Weights of a small contrastive image-text model.
Model: encoder activation relu, text encoder layers 6.
Training: soap at rate 0.0032, batches of 128.
Data: 97500 training examples, 5.9 epochs.
Rows from block 3 of the text encoder, named by matrix and row number. Rows with one number belong to one attention dimension. Each number is 128 + 32 x the weight over its row's rms, rounded and kept within 0 to 255. All counts start at 0. Numbers have three digits each. After the name is the row's rms in percent of the matrix's.
# v: attention value (text_encoder.blocks.3.attn.v.weight, 192x192), inputs 0-95
# proj: attention output (text_encoder.blocks.3.attn.proj.weight, 192x192, transposed), outputs 0-95
v.64 089:156167182106116164189125095170054095106151167114110120105093180122179165119116129160155109124094084086092072114056063122148138079125128099068117124165131137105104123153109187091194111111118119139159159113169111130103116146117145084124185176165127110136175131089170090118176147136126136097
proj.64 105:062130057191073146126181116046134109123115145171112104155143078111133119148105195183112128192152152117163141127157159125104144211102145052140120113105154104133161127123181072108153178131079090157107123101130145124145132124173159082098075165134127208141056102125133127130118139087111161094
v.65 083:131070116159092147182170167117131165129105120170135139133145170072123183132106152181128158207102150170133131166079129147161159127112117152086130072078097138127093111190135119077161087081151125171112157130129141149197100099160117113084125140114123155092072063109120162128137136115138113159
proj.65 105:157134114149158114140115136128102169098124106078134128181092132118139158161099096116129128101094096145125102128182151185132139206096133140104113158172143134121108152105043152190048103108174175121126122124131107109089113138147139141136168087128102125119143158113148161129108128105107138121
v.66 068:157121135117113075127131118165094072138136103130098132168036179106146131120133133111157102050124120133106146119056083044109133125043191140129146224111156203126128110151131145132191181094166118071115129126142152147103138129073131142110084172113125149092130135092143075156184137127094118128
proj.66 092:020080094159114173157113120042165156113145136152162059165157120150139146134145162159072134144116156126169099167130144114115115192108139067069123131119118125156143132156180050128122136162101137164127190111108114088165161145110180082077085108170097120149144189181125109135091154079126189132
v.67 079:152130144073143114162159167096105145123098130111123148098165164123119073144108147123148137159140146145127164101128123117058137150060099147157159110079145042119127136160131162115126104120135140112144176090153064176139096142071100081184140154118102174084115121091157118103152148124130148139
proj.67 107:219160118189154176077112124157122159134113154170129108145099139140120185131077119147172132078047111114082181133126157195118117161082132141139111108118140119120144172158115042159084140113101138149164105163104126135131156136147096110064216113158136103147140115111171163123147089118118121141
v.68 099:114144128094172161143098108109131077114152185150155122170192135109113140101135136133087125164081111121070121104103117109129110129096167232167097135081157098172140085159182139151081068099209150176068126181073192147147148150148168116113141155142115155143121059159097127152112134185184076108
proj.68 101:090119170134140144146109128094134104142154083087145119107140134155165150152137071102150147117186092151167121116124134173142159076148151122112110175152105123133137125126079230180131108130255103151117158136101123089160122144124143131135137144101133112111153161178055179142106138124140085122
v.69 078:106123111166134064121130174111102128085137129134153139144144154131145165196137072132186117125149182122181138164166109092112148160103112124115152093110111118063133092116157156118154090091120111103105164134201137156166108123149147115144199130116084132084088106107165112065147110157109139140
proj.69 106:083124123149146179140117107087129141166124112153116088153113171118123148170112192131022168145118161171170105129153111173125077164100176118136079138149153122100098137147163123109129139121090108167156134102096105111116113180130161111148088049176107143121204097125182151128130135117158135107
v.70 075:144142168096108050071189136130108113166142133126093075138072085148150122085116111120161107114152147179170098132160116191026064172121132110156093180136142119122145142128147124118153094110101115135128045138165146104167142105121094129088144119101121067175100216161125082134151114152119152133
proj.70 111:078097129104065122147123095085129074082140109092130154169180134128101136148155163140103065096097114074112091212133133061225158116159130079142157086163139107193132107097191131124133146128096143106105177124145128082155162081135139118115101145110117156143114084094131114162117133126190163123
v.71 091:112129102084127103156124149102129150118129138110102165188148100113140201136147141154124132165144109146162155065087093130193108142097142157150148130110163156149132117150221159102183156146119102165137196129111177162094094162155128103145136132168098160108138083133147114126137182157107119117
proj.71 105:147144094125096112150119157201080121116193146100111170143178135128094104133086082149121098074069131113109119177193121122128150124125141176189109118109122079141145097111120094153131162093132124093171102140164098167109123095095126161121094153130110110088128154062126120147139138123083139133
v.72 069:134113220119111121189186076142072126090121094105119102096117138164152153108097115130111130147093106090093063157112040132116178113144132118075098121221176139103095154185084111118219095157165115115137137140139095141150130136136127077087115125186166088118121122162179104129134138144139137162
proj.72 096:037096116154100138121124141122143113126118170120114064185139168112121170186082143190082152134116071145142142162129145133100095123074125024129045134116166064172095119100154132118132195120130134138169162107095131116184119145188164072067143104134095195146122152128142128134111142093130165113
v.73 093:108093173104130178066171126166091115153101093155143090089124081150132101106103107106130110163132142095052135158141161168112127101154119095116156149156172136117095173102094081147090080099158140122092054165106207083133188097136092154090127125132141098158136165169159092140125120231105119134
proj.73 100:092151130082081044188114106155148066155134106039099190147167123136147124111152117126111124145172086127132156165124116074153144056169115087142132130179129120153139109112125231127151134121200116160108139101166114083125122107141170192140133207117113151144084106148071147162128158134133088106
v.74 075:141133214055165121052206051139116131142114152154113075103115101115128112078109113183113077110145096165151116160133099137104140132098177084074121135122129091139130170132103139129085116164113127129140057116122041144152140123101126131127152130148143078176130122148181107059165097120107125133
proj.74 102:091116123164193140198136171118199092095179081106123129122172170125125143165131153112158176129044118135107119135106107094157152127113086141132114109123141094169144083108117157137138169097153187134118152143122149104177115188103164135105075094092108188174123105182065130203114145103151150094
v.75 079:108174096124135084156102090119109080144111140099127122105062091155132127126123143080147153126159114146093111132160085097108102086088106119125169122229168091122132110145139147110122077120110107095143147123169180158094126162073147137128038100119140102128131132071159147196132148163111145111
proj.75 102:141118175140081128133161143205140123107155152118159169116159133101114146026106175140164192142104201133122104103129118157117122097150110160168126115083097121123166101115160162130149197074171079131093128154173091158130127096125092153154157138104121130112113089109119117131131166211125115126
v.76 086:109164115107106080155083140102131125103155110162142131182087182133110101180092161093084105143131155100175063096144059072102099133122176160145113174187107113134135180132141133050202107150106132099131091102209131161089095113102153115140190106100105068131098125083176111115147140073164199153
proj.76 099:148126133156181151117104135251058145082179152078159119106113199118086105110127116144130178113050164120098138129157124138095129104143095197140084142114079143124080107127090134136099138104122094124154122161116140154140129133100110140109122084107115097154149148159151127132115112135118160100
v.77 089:155174172181110105122137130101148129131150148155105121045082131167079104135099090152116110103091181120161068144092147200160149158112111154114117124177090102137118136124122101118128057147109149164123044072133140157116105105098134115112151130100171104130153157151150123091126125118119167098
proj.77 107:121111143148115102145136109073082079117128130158141084166153176094076120134113143192128090114069145081071120131133154101098140154160134083138106083101153130171107087080133092098119199135013123099094145139112162085140145107120125073137090134157088164172053147136136075132097082101140197126
v.78 114:136124126165119110167157157070107121088167176150175066133146128126149145170124099114112177152095083150162109156129137150099133131087034133136101141106151211084148082157155136108208164134175110180141171186115130147136102152177151181106133144079120116117067066145046127156075122125200067102
proj.78 104:013132109134128127183137112053163125155160089085112139146132153100160161181170112106100116118191121142139083128141116144186137126148159085120108131168152129157117073114126193122112097110200122126118157094135127074137081123127187134174082161129109142120121131101099131130112163113164135147
v.79 089:112132118159059118107115090089144151136130120097137213154155107070092134075169154098129140137131109112147152088136135117128173171141051170108135081069099125128124124146154118106154146160099143142132169121064138177169135098143137076150092137134189182135124035082127133167121157092119154167
proj.79 116:202105149128161176121126148221085171094141142085133072122095165146122141133092115127145173100062102161109149107143122178137115121109116185139096163120128120136095165139061114186068118100136145138139109155086123152117140147122088115115169069124111092118178176166142155145114108139111124149
v.80 087:123165157110125067097094069139083111120166165142112157139073107136135145091117111108143110092108033079102081104119050138119179076077147138138118132158189069165141122137142142092142127086117112106128137117183194152060152154093129161116091137086175101209175199125079100201185129116153127092
proj.80 111:010118089134128152126153095095171081136163126129121110178159120179126131130172139119178119143132146126167103148129149121101083110164102052125144109129138126137139139145175091141151125106154086118104136093162107089159118083143196085145123191161102146155129133130104104090104188150147162116
v.81 071:140135142084174159198174145121096098049153181139133094190094142118132184140101103101108164166134163195080114150129131161080076070111136160085113101170192132123126118164146124109110073129149138181115123100067120116196130098137113091129138145147083095088155100131156128074165149156131121095
proj.81 095:135080121179104127125120178105157146152115134156089109081142158078155146176137172137096099103096100150070099182153146138153148218128089130118073129112141112164066104133103176155097042149129133137118163096106123118117162148096139095081114121119157136083077123087102104141124066114138132141
v.82 130:097151132088163110107132096148157052134097113135110127149130082106123177050124116112143150153136122124011153154141169119153096092139122129149156141092136111156148130134131138175066100091092145100114150136087182078130136175077087209119085117190124126182135184132098089163125125209110096050
proj.82 098:171143183073089116141147098109175102178070098146110137115118049129135138084099140105145082153184098106151151094074141099127109120151143094153178160145150117131202158154115179151176124111139129171070145124139114102122156116138101120119155174118139121117142118125078131138143150217128063145
v.83 135:123115067179094136151088145086146149148129113112138183119195177102129147189138157114100129125121176115212134070175104113075183176183123120119109099137102163089117123081151143089095128137089129190182149088114128188140103099140122042180114076112128144092129074097106182121100157090131176158
proj.83 103:163116178109181161152142150226094161103145159121117087117124174118072121111137131139071146113078171154097104132152096144128101109116106183135078159129120143128068126127110120123086132135073134122154111153126124188082143161093095148134145086122093091119215165141169112107110111149153125128
v.84 078:124143131114119107120177128131148077180102119127113147178094110150121064105148154136175028117153100157119166138084126127139101162094125123178146103117142189123157135134140155142178097136095166113128144061104159164099137123112127108189129154189105108137095142119155110139130152157094142157
proj.84 098:252150146191113115114071172175103120110119159138173114141104126103084113063124172168177143177072159126114123102077129105144138159136077099174122081080135127160164156130121119174085205113100071128096089142152156128144164126126141159079155110068136138151078116103090134168093096151096130114
v.85 082:131178163108140049136156121106162072111101149117073158112081114152108162088123150124130035073126120110099113084132097169165157097108108169187104184197116136096131104129149144136121057088115165103140115090112109143123113164098135086149222148119083100196084149096109136082160119159128124149
proj.85 103:092074150197105208130117135090090120137138114126158085119151135089104124130129126163156106125116178112083166081116152167112108187153194118185091094111143108109173113100128128105082199165102133186068134157077132125147109135140190129104092125115124160158145188112115144137127110141113168114
v.86 131:094156092162122047096077104101143172135156177158170122152113122209106158153104134088065130122107101128180130115125095110104110126135119178188068202110159121136162154133178065107114103132166131106128084187149197140091141102112159143131134072086173091204094123134081101102116110134150110132
proj.86 104:062113144101138088143086127171120107130205131076165127143143170140112118110157084121139137129132131153137102133150116113122122027167115156110124127148099139119113077099112212095124117115218091133139140125157127093153075117100165172183090149132101111109116142160093146137115155143148153108
v.87 083:122059084177096142156124123081178192130108157204142090123109109168065157115128142107088075140102146183195144113110146122123146170158089155162139111119135095087126132130211103086124149240068173128142156109135120145121117120122102086180081069071113128136116094084115130134134160083126147120
proj.87 099:207128175092170148142122129224083161099123138097136116110111172099078091102111111118142167092044168145090109136147143143116136111159103209167127127108117165127100138132102132134074147101081128136128111152112117162111142128105094184120122122093084071127150142129142122125128106165145124133
v.88 115:121101122069198141120124154171115096141125120115171093143185109147123161153109131093090147109103144126107153158158125158156041093148111127121174177156172097138150152126144124137149054108140112136086090162122162106113166090163125169119162130144118079194124145190070138134121101202096112048
proj.88 106:165170126114076051147139150113173057166085079105113220121159070142151098097170114151176117145177130096150151174099124088156140114134103095153145083125142138163142084090129185131177119120161119116123151104148113108150126112125127167103118216114123183114031110075077108102158122120123118128
v.89 097:146065135135153182120165173106075175122132102149177125145174108068136152115107102111141148152130141146134133155125126141131102078161124145124163127117094149095136115206127115134136141105150126088139110182136124128197200125203142137115118166051097105121113049166094139165134127134140062117
proj.89 101:066133100131151103157130112040174092167134070092096137153145088159170152159151114119076142151173079135153099155156128137158144139135163090115138176176164114143112120102119155161122077135216157147139169095140110085135088137101161153142083147149123157094146114106094144125116149073158126144
v.90 074:161102173080148129089170087132109110158136078142078136114112094148127181088112101124124113158137184110153092126115108210170073080136168119131108141138139117149134127080132095115163134066134170119111050099150158176188100077127079104105160141060131099203081165123147137101122088168139157123
proj.90 097:090138144145114087145128130111122095167129131141095132151127078073149088081175175224027113100118158098119163163149104162110111167128115134165152159128118110107102135151101137114182209136068123127123128102115102133110099179094178128158101079148095154139180111165184139127107140075146141093
v.91 114:173133139196090175167176154104134165081153148122121138088094146107115038103123117122178087130121122129159105101086182136140206183119113118120111111137092187068111091170145141097173145180140123126135138116094068175160109127142148086123143188117144173030109061107129119090121148089117157183
proj.91 105:086128136130158168136132113072121166114122122145099025176120170141086092170120143166059113120074149131093106134137104134128109177112149118119062127121135148172088125122162085125067118150048146136141142128084138125166137184141161115135073077148103141156163142134158129146116106086168161132
v.92 081:124118084114144015114157074107092160178137135138127121178141080109140057063149125121142133144127116151103123113126169154094088126136044130132156151156152215123130117116175139134197207158099132191135134175144143153150111127122133134116091165076110150153158126143129131126116194133095092059
proj.92 096:093121126110166182131125142112156090150114106143186126123143100153175174155173109053145140131135117111176110136124137143144128132131183099138113206144132092135138188110093144155091073138154109055171123092102094118151114171120134154191092159148145144121165204102140132103109166086166111160
v.93 077:128095114165091191103103175140126141159122141145121167120105130102093040127100125134135118171132137150174131094136131113114187172118157173118180077082092134086100131135194150125095058143135164136116114106120069143176094114116066098161190143135180118085113092092181130037121113138148142117
proj.93 099:189103134148188185122135085162075179110135137124144019164092155159124146134069165141054170138032114136119163140158129171109111152122160156119101154135121172117107183142086096152083166157113131160148122144123128150118170154117128096119135050115086121155185145200179166136123100124138148163
v.94 086:151122185078149127031137112149127113176123137122090105130084144104100126086170122151113066058117150205141150137094098169100141147104202138143122138138099127187151095123107108095124149114134128079130137092086042125144188127096130121134151141094192131155092176120136145040165098135151153129
proj.94 098:156120120151112151161161105096122157117075126206163126145155129094123122132153149164151059136061094087113165127117150122156097215093133100130129128074166127184106192134109053126154146135009151134122097129121150122132169142166130070103138099151142128147126105127156112093117117114126181150
v.95 080:110109182110063102145143152166105110097127100089115093155144096097160205172153137170131144166112131133081139175174115135118158065131081129123172089140146202132073141141095131119147077087130152167106170144088133133190113133102148137137084112133089107153138089159123120093130157165138126152
proj.95 099:128145067111100141128137170174167157182124163113077093132144103174162143125125156162085113048111138147103084149098134166137121184091130095119068138103143082201106143131106102172120188144113149187173144152075089196058184156138071104119164137130129140081144149102108170165124123171133118128
v.96 068:116165172091181140133098109111127121168102126140103145141113146150079222148062104178144103129108079136094145108130139130130124088051180127132159174122115075138161152177111107144130086147114138108114097149123114123100150114024161137068169182141157082118118167110123114138151069098130089143
proj.96 097:123132082123056104111153157134136112125126166145150099127081109109054124116141111137107178158152148157164164180089098134117167166078191084101132134133150129060120099198138172107090134067079132145191156085145171075129130111094081124130088122135145207101113108130113120131115146115161147152
v.97 087:121112145124097172142137087188106145115126131112134070094111154122154097174088133063140131140147145212159109154168084116107120084086115056082121131119119145085097175113068116121159143220111096157149143136122063145131204105145123091090170088104199097061114145119138139094170130162101186136
proj.97 098:158123080133090141146150120000116077111181083142132165164109101191135152121137085140096144095157094107112125159046138113130082100141161056159145110143145126110120171090134153113113087090085119159172092097134128128170119113118185096137152143145079147115099100127131102130103125088154177140
v.98 071:143141155111159074241133043144134189076126132136134104113090121143128104201080118083113162132141165129211122107094135100124120110133085115082090094128125214089145179101142102115124074183163124141130132106172120153171141127140119107167129152126135071124083128159091136091133136104080173111
proj.98 094:186103108129081133102160154122108110124065081140164146152091164169119170148169068099082123127100116138123111146094129133085151125079214109094102171145134146124159136227152138089098149109087134134160141132137128093162137130105230087124126132098127211079089106135138117184071157109134119209
v.99 079:100097125118133102054137100123140128094121096170140111130097136135142066017119151113113040154156127140101100178137124170161133114143200139090152093122122160133100112136106128126152119125147152094106108172100065111133163120171120085185169120048153130107133077137112128109166138110180077163
proj.99 103:167110136126113116150125157255099160117117091130129100114129161109133144171112162123139115155077144072140091093107102116134148141101084138091138134129155127155114160211181093183168142155191152098118160179099174091145142105111137114145123105141132056112129174112146104130085121150150101121
v.100 061:110132147137131095176101117102129159108157132181137168099092131138109150099111120098118116089136083089097102154124091144155171085102170168112137140161166090152162131119154107113119109067145163087106043178125118103081120104130154155135192123101129104189101144143115115137152124145197109162
proj.100 088:063199141120128102149130122189110083143100206125107109102145131088120112149169166182135183099097198164148114122133132108134178135114082139133181123135116124138095080140147173125113148146100152154126160130110181115102135128130031177085128133122153137092108150121132146065112143139098125123
v.101 068:129153120145112057123125149142124109114114144132127150151065083080120107104136159086123086121214116119125132103116159144104134180125096094057177170092144068140149171096159110147088123151120139087107151082164048113136088119108086119157157093174163069140095127119171112128168119171145144183
proj.101 095:155150144154092153097141150134163116121077059064164159116114155137188175170135102175106121074065153101086080135154132100110085110104153188161126089142156098127104143118099147116172110097122110133142133104095152128134178159174134163083112165073119124131160175142087150120102176142070095110
v.102 068:134105151140130088186136114130143138136147138138141127075098158150125110138088112101135112097106169147146116145082107129162152109053126158154160090082089165090109119158159127125185092081135135121129135145130095114107108153085108107166185110067179072076101124076199107079152129138166154119
proj.102 095:204142114145153100077104126133065108104091148137114156110066105140107148123155138145075139173148174105147132165075068153165137128088135094139150138159154144080128114158101142113138118105123130183129110075186129105136086099119145114146091109125088185090048105068060086153133122114111139194
v.103 081:120157146174114145166124133188153117093143144065133130161093173139143135104105087158106112141091087072091148109078116134120220119186129134127089144030139132116140118161135167097090088041104114099146184153128115115149133148089116124138227144101096113152120125122112103125106088114132108183
proj.103 099:063136117095117107099090111031143127081149210140148145136133066115114116086103113137125120109199112180166157157101116162143111154160103071114125109143107140064106122065140151166118146158092098184105147092165136123123132131120106117148110110120134163099089123123103121091149164111169173060
v.104 132:186126119157189113124127088122161060126120121098093104086165033133137123051165131136125110100152144154125102145099166132158109122158113131085140093132146131162165057114183115151148078118095162087110146098077123134114092118130111136104148153093151164177149121185109088073120126150116112107
proj.104 098:054147170110178137111136141071168112158070222127114183119160153101133108147166170167114157173176159128090140145115135118099121102156146138113141078118117137125165054058092102121110126135042138114110110115098152210079138133122100165111092157141130134117121104105153145102142126151080118113
v.105 072:117135153114120110098148093142121173156143142185135185023069084131131091029123131136148155138161089159160139136146150136183089097150166102129094106185127182139140144167129102125141185201124090095083074130147065138150118139135133138113163100105074066095136140122187125050143108119118129131
proj.105 099:157160111118120148157119158066129045109075114134127135147121138126137128155145110149079114098137143171150112157073148128130141105068180125103152132102132065120123143123124213081121063108080134192135170091140147120165158124137194139080142086168134163149122150178084151151123177139122123160
v.106 079:158159107141109130213184118107103174103136153134170169112061132106097138114102074095155125120153096141166099139132133200181114063135109133128136163082205083098194129135130123137113110139112121127150144147193165154142137114145094183072124158098085087101122172109126092112167120170111105079
proj.106 105:130120144143114150083123132000151127146136114130144174125086126175133109158166072138111122111141074138084164120088147124116116128135148095106125152137053113083149170084151078121102089091085103175139124107167122190137156153101204107119098153134131179124147137154127114157126115058126145134
v.107 085:134097063171130123181146139094155124163133158131151086097139187146122161205086064131139162123101130164199139163092127171071151110126074138153188193156096093067145148123171171133150117100110132108151117189188137129112125120114150143121172141093112084111141119093109125150140127117110137133
proj.107 097:155148153170130149094194161036135120132090049109127180124150123169142130135145130121093121122154076115074076114085097137098123121090206142111102124168106081144137114097103114060116135100124138137164180109162110159145116123130172111118080145106148150093154093092109121178075108104075154156
v.108 072:132124145183105141147107088105114115082118111132135104128137154099157167130172165135074010143160176101124139090118064099140142152142110165142110049186125161109080148116159113121156169095101116164112149126079103138118089133178118113147050125183073144166093104125181133073142170116118130124
proj.108 093:172160111121110173126150111203150159131099096079119125144126117164144132125118152107145111059064126128130071184167085097131089122126124167162138115156156114170140136083083101114163163147196132085144131149080131141142186120159122155115152108124094131170166114104111128134157142124067089111
v.109 119:082117102133111099118128230122117169117095105136085166113137147120199110130171130099164140112137173155181092109136113159073085132073153150114148110148191181106119160072127110129155129123135115201119101125150071085087157124198119115116150074109081164122145132144113162164163111121102167167
proj.109 100:172114144130148154129129126122121141140096048117128136131176139157191137155134133121185096099093094096050126105148144088156098091158108210163112121140120115148146180033112126122151110132159096119080069172104107191151153135160160147106153084120122094157135137157145119124089132157067091109
v.110 168:137141165142194128116128111103178080124113100125133151150104144103123136115137167128064059120177084108061118111119101119139172133148188161100113080136084135205198131164134133077147145147158138066152134125118121113114191133142197133160137165139166130132094127146154116116118097078118132165
proj.110 100:155137134110109121103140159255140156126068166127151102104133163081082101154174177149162134123116144131146124168161097094100169161063167212094123132115134114131121081230156152097113171146184142114153140120137143106113151117120099200128094119120161168110127117126126128129112138139083105127
v.111 078:131101148120117170094183097132127132122114132160096140063089078101113131145091159159172080110146111180103084130105172169149127097088123100109141088121149171139123154106124149135091068086121128114096040105134113146159163089146107105100169105097131095084181113139190144061188136192128136107
proj.111 102:192140114130123165140154127002129129161122059162161183133138154177157138133184109150125114129104107077055124163109118158143052118134201103191131103166156118142130165075130162100147092097103100173113098105115091156153154133168196142153166081164109123169121141129170120165098147079138124120
v.112 094:104169166106118105109135097083155100134068069143109121104082161103169054124127176114142087126143136158112119114136058095107131166131147163113139078084096109113122160114156154120136081136132148105117100075089064141105080164080146086163213134176130120119112173112176121084154149129120188122
proj.112 098:191189158078110132169159172175097118148095136127122106131097175101119167159119172131117092080111149109126114179138154126078125127083165154127204131117162137118113104122102156096137146134143133090125166117105132107190155111152129144120115100152090164128141127097125135102070124159083142180
v.113 171:057142134099131158129113070150148127060151161151180106171121172101085117125051150113095098157110129114077150159065082091137114158114171100157125125179075135165059184168068180111129142140118155144131165106085120133151146126105157101140117096188188122102094103067156135159151172128160096108
proj.113 100:181119095135082096163117126247076129103173140159142113139093099123083136134112128117134117150126155146226148142104113152137146141128115064122142161117187114110086159248134147154128143134164145129149122121083162031157111105135101129135149105122115144123094121116106136099137125122185117108
v.114 077:087136104117153117154128130104110121105130163146108096114136145095136127121131121111119103138103135152131123103099156153161150139096209125088127112075153077148147135133181160142041069156135141116089162151138169132145080153140139094076191123077094169110220139113152106070173091141089128122
proj.114 096:171134192125145092154108120220075160109146103172066132101148119155151133197108203154144126148101154091118141141150151133149111162162086157158178140129150110200147178174136102122157112146159165106127097139077071124061135084133132160128129072174121080121108121112136179110114165171145112118
v.115 157:137140066091134119138101076195082121138158220144160088129165118157105121123079087136137166148097177149129147185065145128123080114132121073163112182138162164145064128087079146169087126108145156148094144142062168104157127110122086104094123141173123143129160139109123118108145103184175082050
proj.115 090:074096118152135104133082102016090107141218160140120149123124072134130150073073088141119138131114103153178158066105158161161116114182068038148121136147161131097108144097109119151146100128095130148114117121136099089121081117120111089164155111112151098159126142140094107098142131093218126098
v.116 072:126106111102135201200115096105139136171138095149169083191123120127123221197102092164100067126160104156131129112121108131120141116122076098180095124139147113126139103136102146119141128162145092078136168135058125125122159093149128136165127135065151061079123063113155124118145085113188104128
proj.116 098:068126126117121127038129145065158151085087218118114163125173128110110080159149092116121130086190125135119128187113127167173174135139143142090106139151081111120087127061135159126078143150109130169103123097181179145089111133099104118112103147127177138087112112128112122148123111127081181130
v.117 138:116114096145145161162156208075171118160113120153133155120087171131098154203135108172122112100115112158108100097134132152121145156115134156140158116138079072136136099190123153105192157184144103118143152138126128124112156116114175104191157194100102120087097098096140169105163074026128103182
proj.117 104:167150122151107116105148133244111181118096091134142078132122118118068115136108145087149113117125092142151094141122080130121153201069156136119088137119152101176106113204177137088122162147212120085150157159195128051114112141122103101133084111104152138100153115102105095186083154147112150123
v.118 077:111124092127132139098131211161135155104159149065145138168066121155148157160148129120112105095107099108149106108154122129158135093100181133166063118195134142120077101151163120083110117176146127138103188161064123125110114103169107132121049131077084165045154157099147098124136113138171117153
proj.118 097:144107137096143128141092101134102161102098094138056160130101150104136110134101181155137044124175139121086117117170083141180089139182072059129109123087115116127092149119094044182128117106129140120107126113120153120176125173146111143104178076114104086198148151094121119120155141138137111083
v.119 108:144116133128119116138148122153124201096132149210172122155151184091070172248031093128109099148121146101149091152119114113099142122117124116191137143146096137098096153192068123138147132162147152136105144117137093166166182111116168131099108115109165077086092051120151144111154140121179103109
proj.119 099:146110083135093116125155163145099126127159143148143104105067094117075126103136093096123143130138119147215141143063080175136144174092188047101125177135188111114086178226128171113100113106129142139198145117171148052178124109138132085150131102117135176109116104111078099122127158120170120140
v.120 160:143130158120140116116112094198097063150147178069096127092133073157141147044134147132164129121136095141078143139090174120095131073182131134147110158155198193123142089077154098196116092093107139101120151142098146120108116193132067141089142125137121164154146108151141050128112138197146136086
proj.120 105:070126156103141160135110104000172120138139192134123157148144103140178148134121095159143165091143119109104168139158145114146083082188117106149161107141124127088135128006075136176125114127060113162091109141103152233132151118149096170125177114165130097177125148164141114089143137134126140092
v.121 073:137146147121121030089145117129141122105144130141128120126087085090135082178138126090189079140173082161114114150149127086172097132152083139140107164101152157134162107119160119152124114113158133086124056157143153127165100159106136164123112147151131081136133137168161109080152152143105050142
proj.121 108:072090142145160157115118131000126106141157146145116169126097084133150129124165085130069171117159099118141139101100154165144105169144098104123175148147080091103120116100145150145118089108096121158111142096096087154081162148082155122130082175144154156103134076089128126139140064113132174089
v.122 077:142128119081207087120116082120137066143123150139127130144094034134133128194148138112117128113153128180142149110130160207116074105147136197062131130117137124153140138131206113164111125180132122143093103145168154154132174105146124163136082152148177140153089093116102115162148097184093103105
proj.122 097:110149173111150152136118135197162108161061182134111102137137106125135111121192170149186098077093177125092138165151105077098160108151136211148162071080167129143106091089074140123152144103098098071138123141099163160124173156161071217094132148128119114171120163159116157114126157136113122071
v.123 115:155121138124087114102192116150086148118140138111097104062125115064145101132123106123179143154111191137142067175108168161152117097107104085079139162113153171102107151130122125159102087032107143150121111140138156114162123104156094137040131110117094156129203147170110111155104179175108121110
proj.123 106:097108126136135174135137121000141100136133116118118196151146149181182145137153085148096153123164106107067143115076147139121072085174140066135150140158118146141154158056122133141129087104028112140128093114109084195146156142115191108135142130146109135146133107139163145101123122113122135122
v.124 138:136166151160170133116168161107138104198098101115123176113101096146122108102123141127121135120209103099102085096165172155113165085158160171112140090143167140107187147135167078138107118102094171120155130145150117102087197125187146163156095089097143155129103054173160079162113099121132154149
proj.124 095:149174153116113162134138150137176115134024147122120169114139171118158147184164133187137149125124147155054155188153123106092123122100196208112156118130103153096159116075115156120123131110083121104123105121112155204134200110121128199089122091133131171123118129135158145109091140138048111142
v.125 077:153152152083139064160129097121097148073124141135092117174092088176136137053108138085152103111129087157121129134114100117182123066078203117143154104193163216161141123124148164110144063087165124133109217141104044110131146151114126111116162140124126150143134147150104149155149149135112071111
proj.125 092:099109155074159096148065121143174111146143114131102105112062036115136141146062092087156137183103087104147152068174164113125130144183056084121121138049103079140103163167156092165070105115132145086081122157082126110093093159136142156135130168092174106104158109156181164151111121082117175118
v.126 078:147098206085088080109143182189104173097158112102106081113117172162134063181098119073144127136143111172093130136151122121015118050091244099076086140104155083100105118110088100087132122107125158064143060141120135109127149152121114120134102088140192118112124176129172108109128142194136109151
proj.126 090:082155084125153108149085130080123086128240141172103155141147100175141163046125065213102140131176113106149151151102117150154132137152105125126165097162111097082094129140146166117112097112083128174101120074129130130124101114169144144172181143164088128133055111168124126092161140082154165178
v.127 086:170114112160103139114114101129133092132094105157087142159085135168139167178144141108131126143166091180130104133139152165121156097097144133184112157108148110127126116136078111119167168155113126095120113140173098129115166085113160117158125148094126117114107082155193126112160079085124088218
proj.127 099:136109141149136165077160136134193165131064101100127136104145168112127098142146103133175105116090086117084093140144125108113147157111145193121124110102046108147148121080141122120108148151158101105080132166185126182096147170114130140115116143124140113120152127130121118154104111145056146140
v.128 088:161107139105148141113097090141155155118156114110141123182129103181130154103145104054110152144102128194125120153131076162131094088110071111110153157136183120160162168096095135097145120085078109144173125130117179151139156070106128173084101135116157114196114196202091151162107143175087105108
proj.128 098:141143081078126123095119108119171070168145108054111188109132125096120123095185166093126134140186123150103129116156140134130131147115080046090135075075118150171159130060161066163116145180063144154181151139143121124100077105117087148163135153128137106103136139119069128136166112093084118140
v.129 081:141168122147132094117093125162143094099136167108089165114143058121130129121135130143139123092159122111152166147122162154107101078082094158141128222118157188134205158145157107160120167066143106077098086167162114121120156119111109147104151085092075112159141172109071071170167098157110114124
proj.129 100:091134063111137161114127092040125067166110127088114149164157112063079104089147142105057118178123122081096152096102158119143127140152115056109124103102135116205160126122138138136111128182079129149164138078131125125107098123100142165159103137099122087147132157140099149094110196153137110123
v.130 071:147102110147132134127135075164148111101122099160089137172071127144119181122139163151107040165134111194158111100121133149188075133131176156156081148102142144151118098119097065093089104115117114151119148147087129106134094093106101142121149124106102084164104135106174070140103177093157136163
proj.130 091:058111101160144171147060155135114083078070195181121123156153117160108095195082075167115088129099114124171114121109117148133104145129117159104120189147180123146083179093163139090109153075161099119100139112135141101167147187151194107144157123105148165123118082170044112134136090094115109115
v.131 145:111156166120126153140133104125096076120134116113107186096139193106168098218127098154117108131154174093111135081156119117107198139120151122083155082106122160118142203084071174103134074117118140174134136112134052094133157093116132057175172121162114140111194148141179106098189108109087174133
proj.131 096:196120176100099125160158188241136129119179101132117094115139087115232127096161140092204126122137140125120109114118098129136125108097155123180160136144162142098109137163127118114133138121140197126134127148164141069091122152117051141120114094128103127119154159102183123115172121157141133116